A small image deblurring model, trained from scratch.
Training: soap at rate 0.0041, batches of 128.
Data: trained on numbers of one to four digits printed on busy colour backdrops, 73750 training examples.
Rows from block 2 of a small image deblurring model, named by matrix and row number. Each number is 128 + 32 x the weight over its row's rms, rounded and kept within 0 to 255. All counts start at 0.
After each channel's rows are labels from the 100 images, of 14976, where the channel reaches its highest value: "responds to" is what is common among them. Only what is clearly more common there than usual is listed. The data: numbers of one to four digits printed on busy colour backdrops. In brackets: how many of the 100, against the usual share in percent.
# conv: 3x3 conv (model.enc.2.0.conv.weight, 256x256x3x3, standardized in use, each kernel summed), inputs 0-42

conv.36 [149  88 107 163 149  78 113 170 122 117 136 117 117 187 105 122 133 148 164 149 115 124 115 134 102  89  92 162 105 168 143 152 193 146 158 136 149 143 139 145 154 199 151]
responds to: white ink (42 vs 8.4); yellow ink (25 vs 8.4)

conv.161 [157 147  77 153 115 117 110  94 111 154 142 131 117 174 114 144 100 126 130 152 125  94 137 136 119 121 147 103  87 156 127  97 149 219 139 149 113 192  84  78 152 125  85]
responds to: the digit 6 (49 vs 22.9)

conv.12 [105 120 106 142 136 120 183 124  71  67 136 143 174  71 152 134 208 108 120 141  86 156 100 172 101 186 152 121 170 146 105 151 157 169 124 128  76  98 175 113 110  99  97]
responds to: green ink (28 vs 8.2)

conv.0 [147 177 137 124 124 162  83 179 125 120 179 107 153 163 104  99 163 134 183 130 167 135  40 126 192 103 117 123 114 198 112  78 119 201 141 116 185 130 119 147  53 157 153]
responds to: white ink (26 vs 8.4)

conv.131 [157 197 141 139 100 135 121  95 163 139 187 120 155 105 134 134 147 126  65  90 159  90 127 119 164 155 121  54 120 151 143 103 149 119 168 141 106 133 158 111  77 127 129]
responds to: black ink (28 vs 8.2)

conv.46 [157  99 166 134 123 130 171 106 178 131 156  90 194 102 107 139 137 126 106 106  85 150  15 172 142 111 149 165 165  75 109 137 123  61 154 163 125 134 135 109 102  63 115]
responds to: black ink (48 vs 8.2)

conv.115 [109 133 128 139 132 171  91  64 162  83 134 139 128 184 197 125 156 160 168 129 156 139 163 194  95 103  93  90 116 109  56 158 102 147 135 110  82 161 160 151 100 160 151]
responds to: teal ink (62 vs 8.8)

conv.165 [124  92 153 158 109 114 157 178 147 205  87 148 109 113 134 137 164 150 152 118 115 119 136 126 110 154 160 127  94 105 101 114 110  80 159 111 153 131 157 140  98 139 141]
responds to: the digit 7 (45 vs 22.5); black ink (39 vs 8.2)

conv.112 [112 187 106 187 133 141 126 165  75 133 125 187 151  65 149 152 145 100 137 135 226 137 128  70 200 161 160 120 105 141 130 135 167 142 143 112 107 109 104 160  32 162 143]
responds to: black ink (27 vs 8.2)

conv.250 [130 124 106 124 131 148 114  80 123 143 116 139 111 117  99 139 155  98 136 177 114 154 199 145 109 107 123 142  74 128 153 109  81 167  89 110 129 196 115 102 123 131  92]
responds to: the digit 1 (45 vs 22.5)

conv.96 [ 91  99 132  60 144 115  88 139 127 129 171 107  91 128 126  86  85 175 100  78  90  87 127 170  71  95 107 146 165 128 140 123 121 113 138 176 163 179 192  98 176  96 136]
responds to: white ink (31 vs 8.4)

conv.188 [135 116 171 178 145 166 152 114 138 157 138 170 137 107 124 149 109 111  90 173 165 125 118 181 142 115 184 156 123 147 156  95 143 174 136 121 124 123 150  99 175 149 107]
responds to: the digit 8 (56 vs 23.3); first digit: 8 (36 vs 10.5); last digit: 8 (35 vs 10.2)

conv.77 [139  93 188 119 123 132  72 144 133 139 135 188  99 144 151 151 186  85 130 108 125 217 122 135 136 155  59  99 152  93 118 115 113 137 138  90 144  96 114 102 128  74 194]
responds to: orange ink (25 vs 8.4)

conv.138 [159 118 167 114 126 147 123 118 125 102 111 137 138  65 193 144 114  76 109 158 138 113 116  87 134 161 147 134 102  96 129 134 196 167 119 140 154  86  63  87 109 132 210]
responds to: yellow ink (30 vs 8.4)

conv.160 [ 89 104  99 148 141  98 112  65 128 104 164 117 173 109 167 159  53 126  91 122 112 160 155 177 111  96 110 161 111  98 141 110 136 147 133 160 148 141 133 135 114 109 143]
responds to: bold (72 vs 46.6); length: one (70 vs 24.6)

conv.21 [184 144 128 154 170  79 129 101  95 140 173 174 160 106  66 152  78  73 118 137 155  72 109  83 142  87  91 130 126 140 148 111 212 166 141 136 181 159 121 122  91 106 148]
responds to: grey ink (32 vs 8)

conv.132 [134 133 197 202 144  98 147 186 143 136 165 139 189 127 146 119  97 112 142 153 118 106  25 171  87 163 169 164 167 160  91 105 163 102 125 109 114 142 164 164  74 141 139]
responds to: the digit 4 (53 vs 23); the digit 2 (48 vs 22.4); last digit: 4 (31 vs 10.1)

conv.126 [109 170  94 115 140  82 138 105 108 130 124 135 112 171  99  77 115 145 184 150  86  54 140  70 129 140 151 134 126 177 114 114  89 107 183 107 154 103 171 122 138 153 192]
responds to: white ink (31 vs 8.4)

conv.228 [191 112  58  69 126  75  89  88  87 116  50  87 154 213 124 172 163 117 102 123  69 158 171 101 103 108 123  86 133 119 150 149 153  57  85 135 173 157 121 123 100 133  78]
responds to: yellow ink (32 vs 8.4)

conv.108 [158 186 133  48 161 144 128 205 145 118  95 115 182  68  96 152 156  76 113 116 136 135 154  91 103 129 123 182 142 138 137 154 173 121 103 144 112 146 152  96  90 122 153]
responds to: green ink (30 vs 8.2)

conv.179 [ 98 138 153 141 138 118 160 145  98 156 147 138 118 110 146  94 128 131 155 216 141 157 163  82 134 103 126 127 103 145 105  93 154 124 147 109 109 154 135  80 159 111  92]
responds to: the digit 7 (59 vs 22.5); the digit 1 (47 vs 22.5); last digit: 7 (25 vs 9.9)

conv.178 [ 90 163 166 173 131 154 124 134 148 165  92 156 106 152 126 129 137 183  71 177 134  87 101  82 180 110 112 140 190 124 131 139 177 135 166 198 127  97 126 137  89 177 133]
responds to: the digit 4 (53 vs 23)

conv.58 [103 100 121  91 180 134 126 150 188 120 157 147  70 154 155 152 110  62 130 159 119 106 121  94  95 139 100 163 137  64 109 147 144 103 140  80  48  89 132  70 142 133  71]
responds to: the digit 1 (45 vs 22.5); last digit: 1 (30 vs 9.9); last digit: 0 (27 vs 9.9)

conv.159 [167 143 134 104 150 162 141  89 100 160 134 138 172 118  94  63 128 111 138 105  88 109 176 129 116 140 106 133 131 161 169 106 147  76 117 150 136 163 101 125  97 171  87]
responds to: length: four (61 vs 25.2)

conv.154 [156 169 142 114 126 189 111  85 128  84 113 156 108 136 130 135  65 158  74 145  99  83  96 116 119 168 103  92 181 129 154 121  98 153 154 106 194 119 144 102 114 141  67]
responds to: the digit 1 (47 vs 22.5)

conv.164 [132 120  91 120 106 128 212  99 148  79 131 103 112 135 133  81 107 115 172  78 136 117 174 168  55 122 173 153 117 184 140 114 167 131 145 129 101 112 112 212  75 127  99]
responds to: the digit 6 (56 vs 22.9)

conv.249 [ 82 137 133 130 174 152 155 139 134 100 113 128 107 171 179 147  68 110 146 112 109  31 110 135 136 168 138 122 141 105 101 115 154 168  91  90 124 117  98 138 123 145 174]
responds to: length: four (51 vs 25.2); green ink (33 vs 8.2)

conv.118 [131 148 121 127 152 188  75 119  99 154 147 179 153 142 142 162 145 130  73 168 175 172 160 129 152 165 114 133  73 156 152 114 122 160 197  85 131 129 133  94 128 124 162]
responds to: bold (86 vs 46.6); length: one (66 vs 24.6)

conv.34 [165 144 144 155 177 106 109 110 136 130 146 140 132  70 131 186 131 129 133 149 134  93 147 145 167  99 106  60 134  92 120 125 155 183  69 122  98 194 145 158 130  74  58]
responds to: the digit 0 (49 vs 22.6); first digit: 0 (32 vs 9.8)

conv.142 [114 155 114  87  99 174 121 154 141 187 136 160 157 140 197 159  90 159 121 141 129 153 109 166 167 154 102 106 154  79  71 127 173 183 123 183  87 114 130 123 112 134 137]
responds to: white ink (36 vs 8.4)

conv.211 [106 102 150 140 112 140 129 142  99 160 126 127 176 156 148 173 106 108 127 191 110  72 167 124 124 106 112 134  69 172 180  93 180 153 119 160 119 128  78  79 135 133  75]
responds to: the digit 6 (50 vs 22.9); first digit: 6 (31 vs 10.1)

conv.85 [123 140 142 135  80 128 171 154 197 128  73 149 160 129  86  86 173 103 160 167 107 120  67 154 164 160 135 157 118 118 133  97 126 105 103 121  84 144 100  85 120 108  96]
responds to: length: four (62 vs 25.2); white ink (31 vs 8.4)

conv.23 [117 106 158 157 159 144 130 136  99 163 107 127 150 165 113 155 126 129 128 125 120 154 152 125 208 192 111 126 184 187  99  82 189 144 160 132  75  90 145 181  78 145  88]
responds to: grey ink (28 vs 8)

conv.70 [117  82 131 127 162 102  89 138 119  15 183 129 153 182 191  99 103 161  91 185 145 195 114  96 112 115 132 150 114 170  67 146 109 193 154  85 133  71 123 129 130 175 140]
responds to: the digit 7 (52 vs 22.5); first digit: 7 (28 vs 9.9)

conv.189 [181 198  75 169 138 111 149 145 158 187 122 148  84 125 130 133 143 162 109  93  95 123 155 175 115 129 133 177 123 116  33 160 123 190 130 138 168 159 150 142 148 139  84]
responds to: length: four (66 vs 25.2); white ink (33 vs 8.4)

conv.230 [143 154 103 142 144 120 190 108 170 116 155 142 166 108 168  85 138 108 109 139 160  58 101 114 132  47 150  77 136 124 153 140  74 179 201 107 155 199 105 129 125 152 148]
responds to: on a plate (79 vs 40.3); length: one (57 vs 24.6)

conv.136 [103 165 117 134 112 141 200 154 163  64 167  70 110 100 132 162 121  92 128  99 137  91  89 143  57 116 121 162 128 114 118 158  77  78 142  76 192 136 114  91 192 117 106]
responds to: black ink (26 vs 8.2)

conv.218 [153 107 134  93 173 156  82 119 152  90 133  96 101 158 157 155  82 177  99 217 108 134 115 130 113 171 131 132 146 133 131 113 139 114 146 171 143 185 129 139 161 119  95]
responds to: yellow ink (31 vs 8.4)

conv.206 [184 175 175  94  82  90 155 108 113  85 171  93  92 109 104 120 123 156  66  81 158 113 157  87 152 114 119 141 117 123 142 126 104  94  76 160 147 104 120 173 135 134 154]
responds to: the digit 0 (48 vs 22.6)

conv.153 [ 64 147  98 115 138 166  77 139 129 181 159 103 113 165 143  86 102 113 188 141 134  96  89 109 135 137  82 118  95 104 119 114 149 139 163 133 153 245  84 123 108 186 116]
responds to: length: one (54 vs 24.6)

conv.200 [ 84 175 200 115 122 115 135 164  83 117 141 153 141 144 122 118 145 146 124 123 121 149 180 121 150 102 115 118 120 147 123 160 100 119 141 110 196 104 157 160 125 144 111]
responds to: first digit: 7 (26 vs 9.9)

conv.208 [169 122 141 139  99 126  92 131 164 173 146 174 144 135 106 153 153 137 169 149 108 157 135 117 135 131  83 136 115 186  66 164  61  97 146 102  82 169 134 193 101 161  98]
responds to: first digit: 7 (32 vs 9.9)

conv.176 [115 138 148 148 130 214 119 143 142 172 128 165 135 176 171 110 134 116 136 143 152  69 114 160 139 179  97 150 141 194 117 145 156 139 153  54 109 140 118 177 114 172  88]
responds to: first digit: 4 (25 vs 10)

conv.24 [129 154 104 164 122  90 131 165 126 159 128 139 156 121 127  98 124 166 167 193 110  83 119 118  82 116 121 155  91 129 152 122 155 168 150 168  88 185 130 119 128 127 113]
responds to: length: four (77 vs 25.2); the digit 6 (54 vs 22.9)

conv.163 [106 164 199 132 173 129 105 119 141  94 174 145 143  62 154  99  95 140  96 115  91 126  94 145 163 131  83 103 139  73 107 146 161 125 109 180 132 172 105  95 175 147  72]
responds to: on a plate (83 vs 40.3); grey ink (45 vs 8)

conv.32 [148 137 132 101 126 139 115 206  93  76  97 109 164 120 137 139 135 108 102 105 173 109  61 136 138 121 124 104 161 187 157 133 146 146 166 146 133  90 144 111 103 151 120]
responds to: white ink (47 vs 8.4)

conv.231 [194 101 123  62  84 138 163 124 103 185  92 110 150  86 142 141 100 112 147 135 127 158 110 140 133 185 153 126 148 103 156 142 147 107  88 158 152  74 118 113 100  86 178]
responds to: green ink (54 vs 8.2)

conv.86 [153 143 146 164 160 169 155 173 122 140 111 134 110 147  99 109 147 153 149 172 193 129 105 106  67 132 138 134 112 143  65 133 155 119 225 126 102 139 131 109 168 187 181]
responds to: the digit 1 (58 vs 22.5); length: one (57 vs 24.6); last digit: 1 (43 vs 9.9); first digit: 1 (42 vs 10.1)

conv.135 [147 179  87  54 182 111 147  90 146 127 136 103  57 125  49 124 142 113  89 129 172 124 197 162 104 133 125 107  91 137 106 120 105 157 141  95 131 151 101 107 181 164 132]
responds to: length: one (59 vs 24.6); last digit: 1 (26 vs 9.9)

conv.203 [153 114 148 134  87 123 123 109 142 159 107 126 145 146 119 121 148  96 141 126 121 122 117 106 158 125 111  57 179 137 156 158 186 181 159 137 134 149 117 190 101 216 165]
responds to: white ink (26 vs 8.4)

conv.69 [100  70 159 160 153  94 136 139 158 128 126 132 151  86 106 118 151  68 119 127 105  86 119 136  80 136 135 144 166 156 151 116  93  82 155 159  90  69 125 124 126 131 186]
responds to: pink ink (30 vs 8.7)